Weights of a small image VAE.
Model: encoder arch swin, encoder activation reglu, encoder moe top_k, encoder widths [96, 192], decoder norm groupnorm, decoder activation silu.
Training: ademamix at rate 0.00065, batches of 48.
Data: trained on patchworks of several textures, 145000 training examples, 2.5 epochs.
Rows from block 4 of the decoder of a small image VAE, named by matrix and row number. Rows with one number belong to one channel. Each number is 128 + 24 x the weight over its row's rms, rounded and kept within 0 to 255. All counts start at 0. Numbers have three digits each. After the name is the row's rms in percent of the matrix's.
After each channel's rows are labels from the 100 images, of 14976, where the channel reaches its highest value: "top examples" is what is common among them. Only what is clearly more common there than usual is listed. The data: patchworks of several textures. In brackets: how many of the 100.
# convs1: first pointwise conv (decoder.decb.0.1.convs.1.weight, 256x256x1x1), inputs 0-255
# convs3: second pointwise conv (decoder.decb.0.1.convs.3.weight, 256x256x1x1, transposed), outputs 0-255

convs1.228 095:132146153118112139128152128194109152134137121128151105128089128103128128128132103091141128120128148123094103113127121128128168161124103115132128086193140128074128157072128124127170128163172128090123128077100144098159128122110056163136128128152111111135153128128154128175163109128128168079128163128110088187137164137129133156165163121095128137110151154114112128122128128183128128134147128130122161153143161128128159128143141128128113128146128121128079128154128128095092128128148102128089128128128183191134189128091097093128089166146158086128128128112122100127128128128153121128129114148192128125128080128119100078174159128111096184118128128150156128128128141148115109109128073143148148128128128163128128128106128128128129170136085118100128136090128122156128120129134119
convs3.228 087:150128128150128115128135128110128128071085128113128128148096128128116128128130128128116129122128128152097128128128128171169128115176144128128139128126104157128152147108163128145169161110086128093128120128100098130128124123151128128128128152145188097093138128144178128145128146152149151128128128087125123128128128103128134128120096128128130068134200128128128122115126112161108187090128145128131128128128108195128114105080099128144212128128128042128124093082124154118128069128133111143128128139123162128108150166123128128130144153168145128117102116108110100128112098128158128118110158102128163091149128128118100154122139111128083128128109128094057145092126105120188123116130099128108175112128128150076128125128164165128134128134027136128143128149125128128097149158128128
top examples: white (81)

convs1.152 106:157128190148128163128123128107194121133150128120154130128128091051128142174128102137148128112122116128108144126142118159161164128156112072201135128159104159157148128128157107148115128157128076117145128128113156140147081128183115172138103137115129128133167099128162160118128128128137121128128121128104128128131128128114084088128106114171146128127096145128137111104085101128133151103128129148171128127128161128128151123175137137128139128129148180140138128148131145087154128140128118126128095143148128119100183122128121128104111165128128107119128128123123123154128141128138128131097107175125119102147143176109127128129145143128087128131132128127092150087128141138154114128128143146047142128107140117128173150130174128138128096099169090089135081173161128065203152101128128
convs3.152 116:120115124128155166128128112119071156138117112122128128154166154101122150130147105131144157156150091133120090126128126128128128201139110092131128101124128166141138098121149155201108187122112172115168150125140094128138128126118127153110128175100128142135128110110113165128128120141154153128128158167118076128130156128128139142080119125100154132066137156107128091162111128165130118168117102156164103101180128117143128128128111087141129128098128167128128128177142173112128128143128180151123121129128128104083128147165128141147128128115128204163133152054128129128128166128104105113157128133122128209128128135136128109128142128123112128117128156128128133121092121125154095177103164122082111125110074093128128128128124132128151119159100128128127075167137128128128128133108167
top examples: rings (46)

convs1.112 098:102128128117127128162128063155109119110148148163128128128128143101177121128104124093117118130119128136128131128128112172128129128110128157139138093110089107128128109084128128066128111125161089128128103065086109097128128199130128139184143128137109153160126102121130091121138135122171155113128116129083194092116128128128128176100124128128128128121118200100161058087161136129128106111132122132132128126177135132172109150120128127128125128084128179136128168161152086087121152128128114113114128123128154106135148122131136135117128123076151092128176130133181097128159166128128124140128171134130146128156128092118128128130128129144118160084128102127128124128138124128124128144088107161232120110143128128128128128153113128128141128111128113092130093088121145099128111096092128
convs3.112 094:067156136128124128128128128128128128133100135128151156132149128074145112128128158117128111128143128099125128130072103165128186169107128171099110181093103128117158128128117110051128128092128128157083113151108133128124136158128128128141107088128160128113105172144128153128105128078102147129119131094128142164128098064128158165125128128128119090202128115095128093128128208092125144112128152128156128147128159161132109128128112115146128118137129149143128153153128197156128157116128164109127117128128148142128135107136143132151150128128131102128195125128128148128128143166128078136105109076147119144148111128093128142129130128122149128128128142138111086128126087116094164131128128128140074155128130128152123131128128120134109128135103070107109076145118183169165128128067128
top examples: striped (32)

convs1.173 091:119160117144132168128134174128128092074146123136127128151128171128108143136118141159140128128128190113117114116128128143182152128128103168142128128160159132148195109128128128128128163128139128106149157114128175128136128120110146125140117128128149068099123156128128108128143128157128148116093128128128106139123121108152142115106073165159128128133133128142159128128100128112103166092128092128093128126150128128129163090121128128074108128128139128141156197172128149101092107125128158117174128128128128128143106147138128134057170113127131141128161169146128135128095134133141153128128168128128113099128079107128098146072156128119148128142125101141079073141104128065152157128103118128126128095107116128132125128170091171141184128128085092128128128128080094118128128128219128
convs3.173 091:137128089135122128128128128148115170171128119092160137128128156103083127078128122128128194143115128123128099121137135147155172137145128109128076174132128111128161139128116131128128128198199128128111128160138133098128133146096128147128119096163129128166119108128128128135109151148115128114128055128132128155108156128145088110099155135128128095171123176083120128121128139128130128146123089105221128128167093122128128178107101128149099130158130128097123142093111128128079144111154168128120128143127095100128118123128145151168148116185123178226107107128115084129104094138133181092128136124146123118120122159119111141130115128130128123118143128118174131143094076129128125147142128099122151141128128174148137128128092126131091123101116081131128119128128143131101125158116128
top examples: white (95); spiral (30)

convs1.246 112:128145143075134170134110128108134134128105128128145157083149129147116169166137104098146078182155128131132128133207149128128107160128133118128128122160128126154120125128128128128128084139113128128134135146163148151132189146128145130119128117128155128145116084146144152106088151128130143083149145128128128128128097146127133074128128115121109128101128127156128082089130137092110128176126149128153103128128150128138083154137128109128086146164076140128102096184115128128142128126166128169106073128128128160108139140128089186128125128117129128134141150128128128145107128134164142130128051128137172104128152128123113136159143158136136160154140168144156114075105128131128110129128110174128139145113141000152153155128128105157148128140128128078151105128109139125128128107151139
convs3.246 115:107101134139155095103112128143121107109101130094174128128151116144129132192129132140128149139096137157115146154128128135140128084153128120096090128170155149128128100128134092106147128128131128093142092128128123128089087110087128109128103117136142135128101175151149091158119126165137145076128087180171128136140161128106140129165150132104160170130128153134108153128133125116128167150137128088080116128107130141128128158100128077155128128180140118104104127077147194128117076128141098141164120104151150169139138151134094181123128198140131127139115107130070090154138128128132095118189127186153128141154136128128090142117128128139106128128128110125103128125142092128138128141146128128122107163137102128116154128147166123143130136077152113073179119128135061117143128109128128
top examples: green (72); pink (72)

convs1.217 100:199128118128128128128098088086087128128171128128116176121154128142146126128147089128128143128124128132152179128128125128154128168128169137128128099141106107139058181121128154156128111101128123128128128162149128137096106137167156125128103110133128128109128128128128122128140128123119136128180128093128112132101129151128128106093112177150128178081128138186128128177154100128145168128128103128133128119115140090128173128128129103151128123128108124128121128154155074101143113128153105128152058128128072159105152105192128150128131139049099128100128096128103128128128119117102124128128151128140125072113128169128128128128151141139128128107111128167109138139128128165199128130128144135025128076128134128128121132099118122153135160134161128128145110128098108128176106096128128
convs3.217 102:128135065117147087128128121128128105128183122157128130115128128177128108128162144110102158120128128128128190128128128098128117063128127108142105121122113128128095184111128086128092070185192122151128128145122186128128145146055135128116128159128144128128128124128078128065128128128114130116128128115128112143101128128121106104141128117194081128138128147128133125128130128128121128039128088128084128134140167161121128128135148163155144155128111128150128102121128128128128118088128082128128128087137128128166055096128113077107128128082135128089128128212161120135128154134133128159089085149128128124128130102109122152086128107138126114128147128150127128128128128128132128128128128128131165119135115128131135128111138109128128128128163145137113177176157143163162095128128095
top examples: rings (33); striped (31)

convs1.44 104:099120095130138132139128174128133147100057133116109127080119172094178128172128125118128069164129077162128154152155139128128093128167119143129142129113083128128120140128128111140116090128128128128120108101123097133177113070079119128130081168104120132140128109140136146119128149163197152095112129144128092105126171121119128156128128101143077106170141163104150132128072128128141128124089145128155037128128150158128105131120114128091128128128122123151128120135203080130142128108144134164113159127128128126120083155099175151109128141134148143094099104117116128142148097138123156122169128138128141128128128136108118144122076135138154141128091098137128092116128094158180128128122128128127128136071128110066122128128106128129116132136135153128134128103152157094128128126128128
convs3.44 166:139133137105083144160143128113159126128147128139128128119097120167114151139128130132128089090109080128128120112085164104096127128130142145137128126093132176164115120120112128162149128103106156103105150116150119138150109151103136178136128135090128134085124104098128195128162128110128144161095174120117125128123107099144132134126111119106169086141128148135074082128090117090111072095116165181108119138176115094151168109149095128129128099115158144140141134150096151125128176155129128128177154150061149110128142100128107101123130124132128097096086138141145170102142093143098164180133121128102112138143123145122129106142117145137096149164150134137163165180151146082111146120128117121128128101130160125116077128116128128097150142125130145155128109107128202120098165140113121
top examples: green (84); purple (74)

convs1.119 091:143097128123114128128118070128140113096073151064164137130128128121135128128151149149145104124120144128125113097085128158173128128055165193153139114137128117156128159134145128128104147126148128131136100076122123154129128128139128128128128113128114090077137117098128131128163119128138208144096154084131153176126181128099108098128162166086128176120094158128142165128105179142140119131146140189159153101112128128146123100163131110129146128128087128128111113128158128128099119128114137106128105128119128136128136118128128128075119093128107109128128114161128109153154128108091128128185098154128098149146145119148102143128128115128125137128123123087156128128088128128104136076102124103128128158165172157127128131128128085128121129114094132142124167124128085138038128100164128
convs3.119 054:128128136123131128131128149130196121113214128109149099149104152124124120128128139126116126135128170164151154131141093125128073128128176128133073078172124104128149152144167138139138128160195128128078128143142128092119157169142128136154186048128128100099155128128128108128145174132187128126135128125152128128128128137121128128128095182155097086128094128111145128119128100141120130092133153164128116128128144096128128132108147128128128128116128128137121088128128068128128098151141078121136081128114132131128095128125128156128128128128114141088128128203136128128116098130128147128128128128164171043128104175128128165131116104149116083153140128128114117128128105112071128106128114127128128129128133203120120128128163115128128136128113133128128177128145165136087128128128111
top examples: green (76); striped (31)

convs1.252 092:141140106119174067128123164143128154133123124096128089109128129050128099126154102128101128071126153172121152161150128164128128128128128154102133128134141152105151151163130128128128153128128150128105150128151095102096128110128128140121108119113120103084121155057105119128122128177128141093127148128142099151193092063107128128186100132208107115103055135128190174128095128168163115117073165128112106128122150128128128112128139148132109136128128128128156165100172129108128100110112117129094103128128128147143128100146095095118128133100133158122171136151080111128128122128062128128128161191147136150128139131105083150156130128105131151128114128128136128144128128114128128139104112128111128128131122128128168128128154154128128131114148108128162140088159146131115148153114137
convs3.252 078:167128128162128077109131121136128128096127114098117103139128128128080080128122193119137165152153128128128139153165128128136128138128128128152128096191128094111163128139128116211128135131128135128128093128128116069128158092179128128147128096159101120131098138156141106128128128157143128108120127128151108096140128147115145089148156181190128128128128128128128131115128128185128128178136176149083126115122144081128125200141128126128067152171128075129128128079155062128128117128127083139138128128143148128128115128122159170131106172128133128128077116093091122137128128091131128096167151128147161133128117128128092128190124128129128128131111128124108147124128128157128128128162100134128128147128128184128177128127118128158129134128151128096167123096122112127128081128181134
top examples: green (85); plain (36)

convs1.96 107:099122128118128128141128119200141085128128128126128143186142128114118128128128128128128128082128125108181175128131083185076128128096126150128128157082128131128103087107128143180134122128128150164113128125128153129150144120128128131128128103108080128092072166150104128159172102128128128146136164140140107128128128128149128147128107206128128151112035139140128128101091128128142127128121107128128084128129132128099128169128128166180108128141143128128094128128128128128128128184128141161149160096138154128097128135119117128128128128089128128076128128154128104130181157128146092128208128168136128130128128178163156122128179131128128128128128167141128087128128122135135128131107128089128175117153159055128139128127128128128128097128128110079118128128157128131087089128089147
convs3.96 084:115135128128122128128128124128128128138092137128128128128121091119104128095159106128134128148128128090128128128128163128128186206128093132134170180095109128128128128107099128128128128128077114128167127128121128155128055126079048133097081194128073128128128151128168128138112128128061128128125128133104128128099152128112205154128160128141166139128153141128128128128128225115128191128128090118196128111128154128131156114151128128128117128128095128128127181125139128128127145128108130128128128128128128145154128128128147173107151112112122128128167128060156111116128148141119110128177131085128088128126128128121128128150128127128203139131128137128128128126119104128153128152128131144121128152142128076116157133128128129114114100136184128113129074168128128138146147108093137
top examples: striped (37)

convs1.82 111:090131137106141089128136145088081148110112133128128090118109136073144146114108128093128122133120114163147147128103113155160107128143122069166113128150133123115110167142098128128146128134128128202128180146128090128128101128123110121144097128150109150128122078111128123102128123147128201124107113136133138086128111128155128128171099148141066140157128117095189129149075124097128152128097103121144147128128128147119089121168155128124121128136128099137135128139128128152128097107128115120103128150128128137145167073128095131188128108128128162172128148182163144128164065118170128099128109128128128141128107066120128169168088128128076156160106123128139143121112111128108140109128156139128110129093065128065128134150147104126128128105128128156158128070117128141116129132155128
convs3.82 127:119096095125140130098128128123103117131170128117128077121124175094137110086128128120124137165128156130118128154171077127164159111122113092132128129128145128085153152135167118138091122156170100128109128110102098094109143090141096098122104088151128144163123139158093153128131113138128158107128132199150089125147126133097139099113160128112128155081142123142162100157158128146128171148148128122128141098103131128162072128095128128105128151134086109128097128092124146151091104128141128135088109140156128155095099154128130158154128136170136140150154112172121106148126136128168101089163112065131162158128175156100120131133145120123170128118123108128101133093114120154117120127181152152082122152128103141165175143145123119121139099119090095107117187149135067141150128128128127
top examples: green (81); rays (37)

convs1.73 097:128128114128096147067124128142128128108108132151128144128094136128182140093172137109141080145119162090128119121128121210181122108128088130128135160128128058095128146108106128100128136144079104140156143128128118156111169117163128128155100128128128128142128127134140110128127143165189135099156098128128123128128102141139128128116171128128092128127128128073111128150126158122132128128110128137130128128135095128128130128147119094153128113102128128086128138128130121121104130085128154153152151142136179129128139128128089151144114128128128128143147121219128176128140128110137116114128089072132128101119117019128110044128098131154128172128103128120128128128148131151128128128101081128128128128075180128098120128121148143124128139110086145128151128086128105120177118089127133
convs3.73 102:052144168154142120128130108112095128127128128164114128129128115077128128081128181121112106117118133125173124128118095101144170152140163128104128124102123120128104106128116103154112145099104128128122128128128117164134128128164133130159076165118128128128128117128128143134117104117128174145110182090128138128128092128128128162109143126097178116125132128128119091114128128119128058145128129164108126151116089128128128122128155110167085128199140128145145174127156128132128188104128167118154185100117099094090148101128146122139128152186128099188154137128124159115128128085148112114170128128140194184102116130138097115156131128128128177121128128137163128128138123118102130137128152128128103128128156120172111108124128119132157184128082083138128062135107117137127100128088128
top examples: green (79); rays (33)